python train.py --encoder_arch="mlp_mixer" --model="image VAE" --dataset="numbers of one to four digits printed on busy colour backdrops" --train_examples=73750 --image_size=32 --crop_scale_min=1 --horizontal_flip=false --bottleneck="kl" --downsampling_factor=4 --encoder_norm="layernorm" --encoder_norm_position="pre" --encoder_activation="relu" --encoder_mlp_ratio=3 --encoder_parallel_block=false --encoder_dropout=0.05 --encoder_inner_norm=false --encoder_drop_path=0.15 --encoder_patch_size=[4, 4] --encoder_conv_stem=false --encoder_layers=8 --encoder_width=192 --loss="l1" --latent_channels=16 --decoder_norm="instancenorm" --decoder_activation="silu" --decoder_widths=[48, 48, 96] --decoder_blocks_per_level=2 --decoder_block="basic" --decoder_attention=false --decoder_upsampling="transposed_conv" --kl_weight=0.01 --init="kaiming_normal" --residual_init="none" --optimizer="adamw" --learning_rate=0.0026 --beta1=0.85 --beta2=0.99 --eps=1e-06 --max_grad_norm=1.0 --ema_decay=0.995 --max_steps=24000 --batch_size=256 --epochs=83.3 --lr_schedule="cosine" --final_lr_fraction=0.05 --warmup_steps=720 --weight_decay=0.05
Rows from block 7 of the encoder of a small image VAE, named by matrix and row number. Rows with one number belong to one neuron. Each number is 128 + 32 x the weight over its row's rms, rounded and kept within 0 to 255. All counts start at 0. Numbers have three digits each.
After each neuron's rows are labels from the 100 images, of 14848, where the neuron reaches its highest value: "patch colour" is the nearest of a few named colours to the mean colour under the peak. Only what is clearly more common there than usual is listed. The data: numbers of one to four digits printed on busy colour backdrops.
# fc1: MLP up (encoder.blocks.7.mlp.fc1.weight, 576x192), inputs 0-95
# fc2: MLP down (encoder.blocks.7.mlp.fc2.weight, 192x576, transposed), outputs 0-95

fc1.137:150130129142195103139092098143160135156135100175163187135201069139128127151162175140202170134155141107081109158165119175119146115140086122208155190130156110133116079163196163181114152173139138135108193157029156161121123102145144161114126167183158139121116132117111153089098056133138143134
fc2.137:089108130184137125105115200148108157116104154117152128160115130122094120089145140163162148091123102151124102132127135139145156196127112133154099106128164066127134056113161118142136112130078201119101130115154160169117160073144098151158123150153176181068106081120103106114099140126109122118
patch colour: black

fc1.282:132070185072131106178166164144193105143121148144125176098195157132134086158093168098201180146061166163113138090165096122139147101112113168144170123183158129157114062136143105131109137118109183118131120094114115132148098144126117154138125167150093153112113121068121118156138082098113110118
fc2.282:129120136184128129130125110116075140198153131112135145129074129158182086100176145123139098098101102144141125107177184114131119088096123136172134103106113163076171128127155133119129159127143135118152142090143191117116124145134176144152158114152129100150123210185183171178100143119139112151
patch colour: green

fc1.21:088072180107165145151105153149115087121087203134075149144171128092132175182118118145102092132078095080141112110145171138136139142143156144102121143197127121155159076101136088140114140139085164108108132096139136126122112057090075129172138123111075106129134076092119156176168129130091137159
fc2.21:096125116146128102143146156127088133175149161102165152197104123125195117062150173151209159141146106158152122110130100131108146136093125143153131191120119098181116155090117087132107166145147114115119097115168122127132096090073143089134127133171126120103141115087159082171126075143085089125
patch colour: brown

fc1.298:080076157056170106175114129120200139089065100115087131092176120096133181074121115158150182111105127164159140102206191126154179164118180158100128125137170081233081122133155049105150155129104111125148159148159099123186124086101091114130124085133138130128134086117142116100121120103079141158
fc2.298:108093132148112058159113153123111162087099103135158087148000116083113065114114081131120162102143048098162118052070059196152117156119098121106155187126132075145124121090148115139182096092118130125160137179142162121132154079081143152153136107096106133119116103149169183185140109156089129115
patch colour: white; cyan

fc1.337:116110134123130092162144025143154119124074116163066141150119147114129106143092194174149097151138155133179126115119072163103162125138201112138097146140124140159123081094118149108081131165134149062159092119116115161193138095130115156124108144159180155103103141150157119141089108142163140142
fc2.337:153073123187141163094146135097117132134168101141145127149158113123088204151103049162039141092137125132105166102059136088154119218127117134094114122145096048097131190139133094123163126104110162144115131188120113100095143163161154123115142127109083102151118054109130155134134128160126135121
patch colour: brown

fc1.553:078140141138157118105106196135136142129112078127124164121133132097117069139143218131115097148099084147193074114098183100116174165113137108123125128148161094135113076122145136110158106152096108081126104101183159145139159100150151155211100076151114130152129150161093140071135125101106146129
fc2.553:091162163143164133156145133140105102103153128097108120079079151104129193109138163146104102141153106071153105096179035135186110128120104093103128179114144089148136126148103100091168128083142123095118097125134160164158134143164134186151146153146099115106178175185150176104191129149057098183
patch colour: pink

fc1.179:106136152105140140146119072148102105101137066124152141128114130143125082103141192093115137106108141130128067182165165107166137177147116133128100143145139095075122112131098139150091178185119105137083104150133152143108105132120116118144128150104134153166140080107140157208155109141156160106
fc2.179:089091111127148072136115074122125101130118127159140142091153153106127151155107141098101118163105108079130088145102106104255110146086153212094161099189161144075101098101182115169117092139157147084081117158138093140146159112150090163110096153148081123169146168058117111131103147167108131124
patch colour: red

fc1.198:124145107057150098154162122106127119110075118088071091123131092124111178143090094115135115123191173143133146102156112098175140133089114201104142094210128082181152139158139125067104116086122161111120133152170130144100097098123122105214178163168087129091149107121117110160144108137123139162
fc2.198:074108155158124107146119108164125135136096090163121100102129097131098063140086142129086145166123169150115095110122151081100127219136159115098138176177150087114129109051150128140133125125124114125132122118151128121095133107100148131129085150080092106151134000003145142141106165155129184145
patch colour: blue; purple

fc1.178:133112144123183138124171129115105047169113163112154102128180156138123104114078238075160135121171127125130148094101114149110143108108095167118193134153096161115147134071163101130057179126116131160159207177065098171158115141137067118140151132121161152108132114107074163137153193170210116133
fc2.178:127137144192128123165138115156137078094166124133144139115043165086079182132195105141121143155164179145132133089153186116095157140122107083101140075128114179149146121113128150126132152153140107121117040128157117158152196134091200100167107107137080114137122136099138151152115118072063163120
patch colour: blue

fc1.261:119140117184181146156095122109112153140098125123173122204110095168121118091119130128098176148130123098082143143179189139138130136085155125148134134159087122155140110144155138107118218134144104090106135138125155108103114062114165101136078157129140125169107119129100158194098139133128136140
fc2.261:135169146055151134101172083121151122158138122082114158096111116121089179156113129154084198143131092122089137153172090099164092075148162100063139109118128133090105162091101077152121094172147139160107099104156079163203169135166123119133132120085142181145136159181174109114152134077164147127
patch colour: grey

fc1.163:181121164124138069158138181129129139127120120110106145117117147105132140116136142105169168153175135144087179108188101178112129098072136174144176093109132157135092128155171097087075131096161131110115142086131092138135084085096137137128153119147072139104106126109110090163091091024123139158
fc2.163:147125104157126096104127172116166143146142111149108095132143165107119088151149106094105140167092122113111166190133161082140155060161153120080110144081107097023166145125109121056181133128053126130126092138183087160120164126154070144126083158174104133143154167220113104129086130184111116087
patch colour: cyan

fc1.27:160094129087137171206124109113165054103127094120105162116139139101117100173122192127083169124119171092148119149088114100124127159131139136104107124182090140106108096111122114124121164146126138110094140125150145185168097105156147084152114127072128096157127078142131135143143112089111107103
fc2.27:105099113193132101151143113149080113158099159121130143184144161140114120159102096137136067129088179171136121190160177131166121165120112108117163069196153134076140132069164121124146142137144167111168148114146103095151153126156128108171100108171136111142118069009130102110131140170086161091
patch colour: red

fc1.186:116122138118105111120127106089158068118140088139135102156194121115073130112087196162148223130150116143133162125102074088089165124147140200109140119148191127126138099153220129162136159143102169116175092134095133103147135094170137138122094132154126124120193138119101176148185146077139130114
fc2.186:143122152250176151157124136138137147100095173136125151162122180132173074119119061161166151099112142103114153096161124084133120108128156075126136130121106152121152129138137136139162139115099107149118176087133110101075083075116113170141157120140085126099139183131146075201141082135053111196
patch colour: green

fc1.240:118147131142168115106125103143103114140144118099121166222201102135108107098124196098082137137112097133092101150148162169060105131146119122195092132126132125078126097145142127177142156137101090123112185156159127153124104134220072134130147166117144090210170108120128155149160156130183143130
fc2.240:139128145128155105134096120130135215115152169130134113087115155086117132131134043099138132086136135110108144036135128158113110224111101125097191116098127088162129126214157117106152096114095139117129118139154133168073112108100129170120150114163020122110132191155144130127114147115130158150
patch colour: brown

fc1.144:166111085127151117189117097108195074086045068093126139185158128090134155168123117099129154120102139119114117122083134138080134132118178118171115158157140139107156067123156056148046239116093128099124145115128128159204168054143091159132128151109116100110135134084121149129105089135125120149
fc2.144:129119124238123132156123132120152111052099148158117099156112145086135115133092120163129093126114139161093121060110074127107080120072093113170126186117124077137155109100153124101083165086105107214102129189104032160191104133101129171098140124124117135120115144067170127160132156160080129155
patch colour: brown

fc1.370:140088116140148140174171196177094074096102118106099172186142167160119131096164094112122132135140116083150150159162124137181121154134103118123124163153133097106128096083119114101088119166109174132144111168133102125123145096078081106152174099146149121110189034040146093129181149154111145127
fc2.370:083120124156117119156100131174129215101050150120076092057082143161145136146111106173111064119098123156156118109082124122077127153122153094109186096198118153132155147110146101094146119125174135130099128140145102131085148105089179139121157112114086117126102193158119128167221125100093120166
patch colour: white

fc1.358:116068155139157145094118205097132132159132206087091126097142161141173138131167117126123185111147117114127098131052132126145122153087216124111107120152168086154094107137148149164118126137145140142122143113149143077150094059171151095138169125110127129134127040107104174089147129108143113128
fc2.358:118128083085151156169160207159112199136142099156122137076119130114082147016085104182104117111141002158130119146136176108194146113117154136131143131167123100103128147162114118103118127076119133118142114062118173126131147153073109100145163097155084107132133091134127124142188076113100123112
patch colour: white; pink

fc1.156:108128114137127121116125144157111138135083117130136128170221138193074144074133208044123128126145108137093128162175177163111135117059096175108100097138183132132146166121155132103150180187116151128120176161127195164185228167105140139120134101153181115129144097108092153173122158176180121109
fc2.156:167087163159121088177141160114148149107134152168116148082097138127140155137154102167117138128097155110166194079099134143079091145111095116149142161108086112223103144094121100173162134130086099121119099128132081156156089146175174190136097084098101168144112096092145151135097131104092134198
patch colour: purple

fc1.64:104114105137120102106110152186120186188127137087112161096129141151128129090144086089137178150126093166104149116179143089097185168149235095115121130118123062106121098142099150142118146175155082106128110158133125073143150148196142146087075084120076117186164130092123152105151115086221117107
fc2.64:109110155122104103181124188085139110120147150055179081170176074171132120094071100137100144188145110128134088097112124107091140096123142137137165178069113163154106164099120059151132117124067122070112108166125197125066094156099136145078140076098108140157085147150137177142071143111071117147
patch colour: pink

fc1.56:069158129096085139149109155155130122134157132117117151124136100101138117124117153147173136077114177157155129112160139139106098197096133104136087080166094068094160115102124116071111121160139106148152161187121162146136128115139123099159153125111163105127127055130068126129160148081133109078
fc2.56:101132176127121070115106068153105122111119087187143116101027103136094135103164117145102121139149179168151120140159177082069144121111155094131078178089130132114091071068121169119144164095139114172086127062156161165168188091122167125162136133116075065096118091119145174169145151156125138081
patch colour: red

fc1.551:101094149099141125165124166106114117125053162128058158131168121138207037167105147114146101136141144108137072174185164106119171140121149107184127135129120063087152127107125166120081158154150114093138181199143129159160131103148092089151123213129115123174161100151139128154121207137117156076
fc2.551:136096134167106119091114127099177133094184137147127159121105105143068183167159089133088118121149158114144078015071119142188167126066150141119166132174135154201091095138154114119159078100129144061105082106134153120120127189134133147174109150115116146171153142049107134112121125119076117157
patch colour: red

fc1.255:094143085106117148154118176123100134091042174111104130143113151180090155125114081082081083126130116058086127136053141088137135232068104121130086097197114116135137155138092133143139120117110153102097139175170123077118120053116110132196180114086067124123108048108103094142153104145127151119
fc2.255:108142183124135106149172048185123083168135137110101118079147137122142111098084183176140163125136087172206099109164133119111109091120209165122170124158120083152162142126104093077092143156119117150134146130161109150137131140161133100114110130175116143120172099065161140136115169102134181126
patch colour: pink

fc1.170:141133197132153117123106163073141143142124153093156114139070114093130129127136146142082079128139092133104025128135158132069136167172134173157163158156174109138108089115103148114088170133136067102143147128143096153127051108056099135190128126135115109210188069137160168115149129125150115125
fc2.170:098119083125114108148110137155095145169148131110096132074043144170145134106114108106082085154105094172120167199179168127124138123153139116102126096148109109144092148217076154100197107155132119128123084168182236110125119129181212126152126114178159097148134176148090135138120135114174137154
patch colour: grey

fc1.140:155142115112145118117168129113119117142118172093134104151147127133081122084143198083125242139142094134146087127122096156113109126075105220148166141146132100141167122126147150139137152154086090130115189169110186145158086124100157107148119086147153149139216084123066094122176152175196152133
fc2.140:168139161164146146142103106177133125070155183142151104101135184093119117122171109123155137075105164164147150144151192165069071095121124060166152163106113146130136124113123152118117147104093112123133113139120076164071103115127075105115078123140074102142169192172110158172104154086118141133
patch colour: blue

fc1.233:124116125116145128161129211125167175107090162114060164104084112138150120158110118100117165163147131125133105104165182144107173123047227158076126100150148076146131115113129116104145163073108085124122107107127158092140191110053097133155136141120087132155139096128098144154139197109078143107
fc2.233:158080110122147109124144177140193138083110149103127127137182140147107163160073117147117140068146091103094080062095079141154096112164161118111145104112069073138071121165174142147063097118053165134144173095154060111104088109132075157085089124125129110150107101111171084106120135148126105113
patch colour: pink

fc1.115:163094125139109141180098152091092147074100132157119114166131122096045146121109088139071088113123127111113138117064123026126141141093118143134038097168086135096089152110122109156140120054116111123104134157137164102130159118141066159180158118032103094148113140160098097176140138151132102117
fc2.115:106138170163158102125164053161107073146167192113155145113154179114143088065137198128189156105128115169175082131208149161119124160103198127130175132143119072156190158096143078109071145145151116159144126165129106158147126163147163092128078149163167159119173099106144115139091162125134179141
patch colour: white

fc1.477:118076154133143059178161144113114140126084180141105110119142095097163097154079228144135144136161146109157101160119119137112142142107164181091168092133106095099111138110180155166028056185125138152082135144136080136160102107161116134131120143092115078136140089166157082130171153163095136090
fc2.477:134218090084134147077121129119165155067194109104147091122068116115129149157110121114111106137107141116131135085131122130172112105136126190146086163002123156154078136104138080130168156131116175132088131115152110149102105202125164151090116098157126110181121174209121143128120137107162152106
patch colour: pink

fc1.403:146172117098196123143119126069123109155115095144101116185115053152105150141064151162134140129156117128128125123128126100106162147125178147143123145146074138113157133139188089160121097102097085134142112157111153113113101147118087126122095116122108171167124133115135077092151155115081150150
fc2.403:210129150124082116143133150131147167135171130128143102150145169080086121108150130129089148107109111131128203149103081109055124133117134160168097110140114136105110103098130119119125134125119165126105141099118092163104100154106130163114103139088107143166150158187154172152073144137118139077
patch colour: green

fc1.472:092113123096125145124156159118124138131055174137103112165131138128071133085089130108086115116147112147089103127050143086134140120092119111147107150215112072147144130119100162161142149123158119093128146201168132102123128064134103174175182127097080140114133047138126139151150145141118149124
fc2.472:130142152126147144169155000156120072133093142149081140097126139158157092197112179177144129091133122137187157125095133134083106170122172144160146100170129092144145158118123135093073138147115155134132149101181126143133136092137141104146146130139107141147163103066151153148164134105116160137
patch colour: white

fc1.99:152116201126110111186091126154118076100185090084142122166169091122094140095151201109119170153143131091084166148175161164107130135147152103128112086141124137170051097145152121155105157131124124130081175104148124147171107106162117121145081123123104058081137140128089170106140118136093133116
fc2.99:062136107118160159077151111095130105178153169170195117129145136159150150124092123133176144105071152200076090120154162135128099155110153157087125149081153113101198123101203079116135120090137128129160152109160102147103146105164115059126143148158184195120079132172127043173096143168153124146
patch colour: brown

fc1.430:099083086088121112112181216143146118093121164099099106113156096106105161171128132141143171094141145110107140116097204116142105126133203109107128115138118100173083128133110098149131136119092152097115132120189088085111158091154126112151112155086083148119168059081131163103122107113154138157
fc2.430:093117125122151127142102080136127183134112133129098168094101126148141147000137173146119106093152043105144102118112151097099135123099136150149121127190154044115138133137142121144141128153108128116120115175138166153148156138109115142165159146111159116162117089135134137160131160119138172140
patch colour: white

fc1.362:108076141114107104143176195131172149076121147134115146157118113081120089203115192126134109153130162136171080116139134137157129098093236181137115155141134059119092099078087107136073151138091145152126139131151080152171109123102170126108069129097112092156163075139166136150124204086098130126
fc2.362:102105150132127146131139060135157086083159134129107120147134120126146151128150120109155112056146142118137077188080070116139163177108115186174104179154135125061121142090151154151089133124127164076115137095141089130140115143116119189139156138122143131104080120117135101111124107219120108083
patch colour: grey

fc1.256:137100181158106084123106131086133124150168178132082139154093126187165135119101184126099115145150119159101126098111133122111117160117144190084174160177168086110167119157128085144125097064113168116141141133139112096143121113144078161155130166151129112143116092080108116130130172101138066129
fc2.256:088156105144127107114151147105146109071124140128109124065042182061103082124103175103141098097089085140100155123150078164152121149144168094112156133125130086167154155141116070149166148160094077196126149139153127157182179121088183207193135104139101122121130135137129168202117151108106216140
patch colour: pink

fc1.187:115119151150149162140101128201086142141085099132113168167133153136108094108163215096150140118131088165169079157172189131102112147152083153132068104106175052098107100157135160142029171166169104101109146138080162130141108073159117110130089173110141130192144094152102129167092125131184144117
fc2.187:148126046050112107112118122098128121093117157140140179089126125122117146177111070125110149134087108124188171110146139096111180142089150145175105151080108124161104172166188105125145151082113144121085096183133097144182141122127127176114157149125081169174119189190095123113125150123142113160
patch colour: red

fc1.507:117123096069137155177129135080129093097110165130104126135173135092131099178110156128086134127129172183119124144125155138116143119141153126160117166144126120097134071090119085107112146120132154121095147128130128160131128078155058093167088155180116090128167105093118153108104129059065172150
fc2.507:168147116102145129115140086140082116106153142161128109070141120141096189136080133134115165094100194181071129112071117111112166175077150135087105107135124083061122112190155044092160136120113148162120154136117086143155093122121159159151154129182124123127081109121111145076125142079039149123
patch colour: brown

fc1.540:083088158087123122122114180132107145086067202093103135115103107127109105124102132135086145121120110165183101148102147119098108137068156117127107107134121086160105094126120093193118171133121126071127122137151072141164122093157101167138111124149112132146146068171150150145152153055138133127
fc2.540:155131102091143106125118147114154132157169125121131114097169124187098144074078191097117145109132089157180180125089101101140130097064168161107135123201169057113143086152154094095097137147108128122100072166163084186168101129174154164127143102093112127150073150111094174151110194099115143104
patch colour: white

fc1.152:062131148109141084183122086143130112186095164149088149107127091089157106152114182085169111135136188176123106081126127174086142148116153172114157194140140078108152081096108113132085132155143118120139143114126107111174187132153139162172135165186146153161111101113125119180153155152080162126
fc2.152:157120102226133168130082112108182136071138123129112151222139153120147153196147103081069094140127147120144156097098155126036075102136092126123100126067136158137131129110141145135169115113123145115094105145133117139107097125070093143123148118099103116148101120171086120099134126140103099111
patch colour: black

fc1.16:135091182145162127141111149138157147162114116115115199108158116142151100127139182144171114188087095144134109132185124169111144149145105123196139128099119105147111075110097104148117161152184133097132141078158133152122048060097098128136068154062070175161099126111119114152154116097141120101
fc2.16:108079103186130090159116148156101122177120173149124144168053130129082138128132156129140158083177166169115147105132134114161185095085141128117120096084153159099128140136113146092163131105159116149105072141154136074140127123077134074166147108156139102112134160175142076153136116127114174070
patch colour: white

fc1.539:096126168123175140139087105099136125168094147167088135147185089097129137112118177142183166165095093118174151110089093138064150149139132125127135121134138135192092091109171110085077107121158116126129161110119092109114127046117120129122113151135157059116099133139138067105157110119126143135
fc2.539:059161156126144082122139130130107121187218102136163139079066111123107128144157113129119142131113134125193128099149182087235137100119116132106078143161139154153152150157111048150155117140170116096168064129181159128107167159126133094103120109149121128138160202144122196208116109117169152167
patch colour: grey

fc1.293:168049123068146137155142152112115054075123117127096125158132118128145118129158166139115118101110145195147116104160194181080106135174125154082171117146145101103080068062127063178104083116152179115116067148159088141138093160136132156177098140119130096058157087063139146115097121074092122127
fc2.293:168110133130102132152140175126150091097077207149101136136094192121105144094113105166115159055066101175122150121112120147023091099106108082147161140170140066120157105100140091110172129126097176138176121166134116123150074123123110178183139055143132141100113111135104135142115156079128120118
patch colour: brown

fc1.329:129124159136196116132127107141138102098110136118159184159193133134132096097127124093093149149101130162125070128120129156103116151122165134165091147122115134091132095145220165147121141128158124139122123125143159143124100113236086145099095147076120081189134131100147184157114106100103110132
fc2.329:101154166113119092101116126128105130165119121118148117097145110098129138114111131138142160117177106130146094112164129118191157020136147147132130103065138225172103134190109136091111150165130118117116120059124141116133168148117128090106131099144142140115112215225135108167133111125133134115
patch colour: orange; yellow

fc1.81:118093156074144061150148172133111151151134127143078161139087178145140098077099151141136144107129157163185106125115100140076133143115133104137154147152087110123058152127107169170070178157089131146113155102118099087101074058131132155166114190134128118174138124119087175182198129125130179077
fc2.81:209167134124157117170175175166113166082116130111124136138059131090101151120136146135123109064130078132188147084127151100061115121125129098112167118113129092201161130096164105071073107145094163133125104076130142064111101116149165070177119064115106094123114110145149163175133106160016177171
patch colour: grey; pink

fc1.72:091139169133132082105127128191127143140098144125164186164216147151127071101079217091115142166140095157143150135117106169134093138156111139131150118135094075103111132181136109158134119192119117151092129156119077156191155123195110167114147210135126072224165106110132186122106117163088124105
fc2.72:126113119124178126154155107096142121132107161146104161120172113142092136149155080186120101106088148153134151050110142099075173121086186136161162148110161116192150122121115143109163128076130140097164147104115146107135100137111082095136156106145135156154174134150119093140137156095148137133
patch colour: pink

fc1.558:122126097078199189135138119134149111139090129099119153079129172112154157130137138183099191133088132136151087186105086075144156098125143120153139151163109110146129121083101125167103156149109135101130159100122106115134087094007136124155105158108162105102126071137121119137108096072132102163
fc2.558:154091108129162117142150145114144106134144148160101136117140123142123155116127129132078104123067124199082159199115204085130120162162122088126089145177145144016154127146078154131121117133118149174117100126169121107151127124211091144103106149116093103180130095074148150071085151099141145061
patch colour: red; orange

fc1.161:153084156120127119139156100103109065121105122131072152025099128133151063079133165209164159123160123149132112109095138109128123174127082154110149128140121087121105134126129153145147132155128141174174122158171168100195154111112162122155159115116085108110124119023112138145110099131099166162
fc2.161:121130130129114136109152162172082130139125133175097108015141106138124132082168129115099118154159180164140080126086106142136150105109140109157155173146125156121127131117137169137120152109185124168119194131106156110160146093136091137142147110102144144115111172188144103202218096105121112165
patch colour: white

fc1.299:121096146126123140194093149126174054118124129075131130075106068161068085144107145140108154110114135142152086119116155143112171129141209088092122174153110143128125080126091107106099166169122106104123150141159158149156137134174079131188091139050106114151126133117098130171144170099131150096
fc2.299:109099109177130154124123150132125113103133116150127106106117178086124132125138144103147121066123152137158165121129160127069083154132094104147146127113119083131100135108141094080154137144130126092146115113143137124116131084127124155103119133105079118141129103069099214189033099128096134135
patch colour: brown

fc1.101:134140151089133158190141082145141119154058179129123124134073119135101126069143081116150166144162113132126090119109096110114132159081141106114182139153109106078161169094127121101140151121160152139099153150132139095196076123146158117154153124122186148166137122126128172135152156086133119093
fc2.101:126099150205121078092148151120146190113115152119156130103057123159066148152075107160144077124111139133131190111157102113113133165096124099130178089118158092166144157127145102118158116118181138176122104132139098145152148111091156130186090119143078114145065095089146191183125174108000119123
patch colour: grey

fc1.268:132126176088107125171138151100119121139139146105126131152222110097137140108132130198158151150149129195139135133207122160135114136171132096134168114137000130140134130107080118159095187162135087132120108162123134153163206127190124118121148090134171186138117142134122103197164142135064133160
fc2.268:221065116150125097135132123152140060115149169177123138146145157109101098123115121145133147079120111139133155108117126135069120147141111104130146125189168164124143091102134091108155135097121137117157127096155098091077140122144100126140137133109054114104107151082132150108064106131113114120
patch colour: pink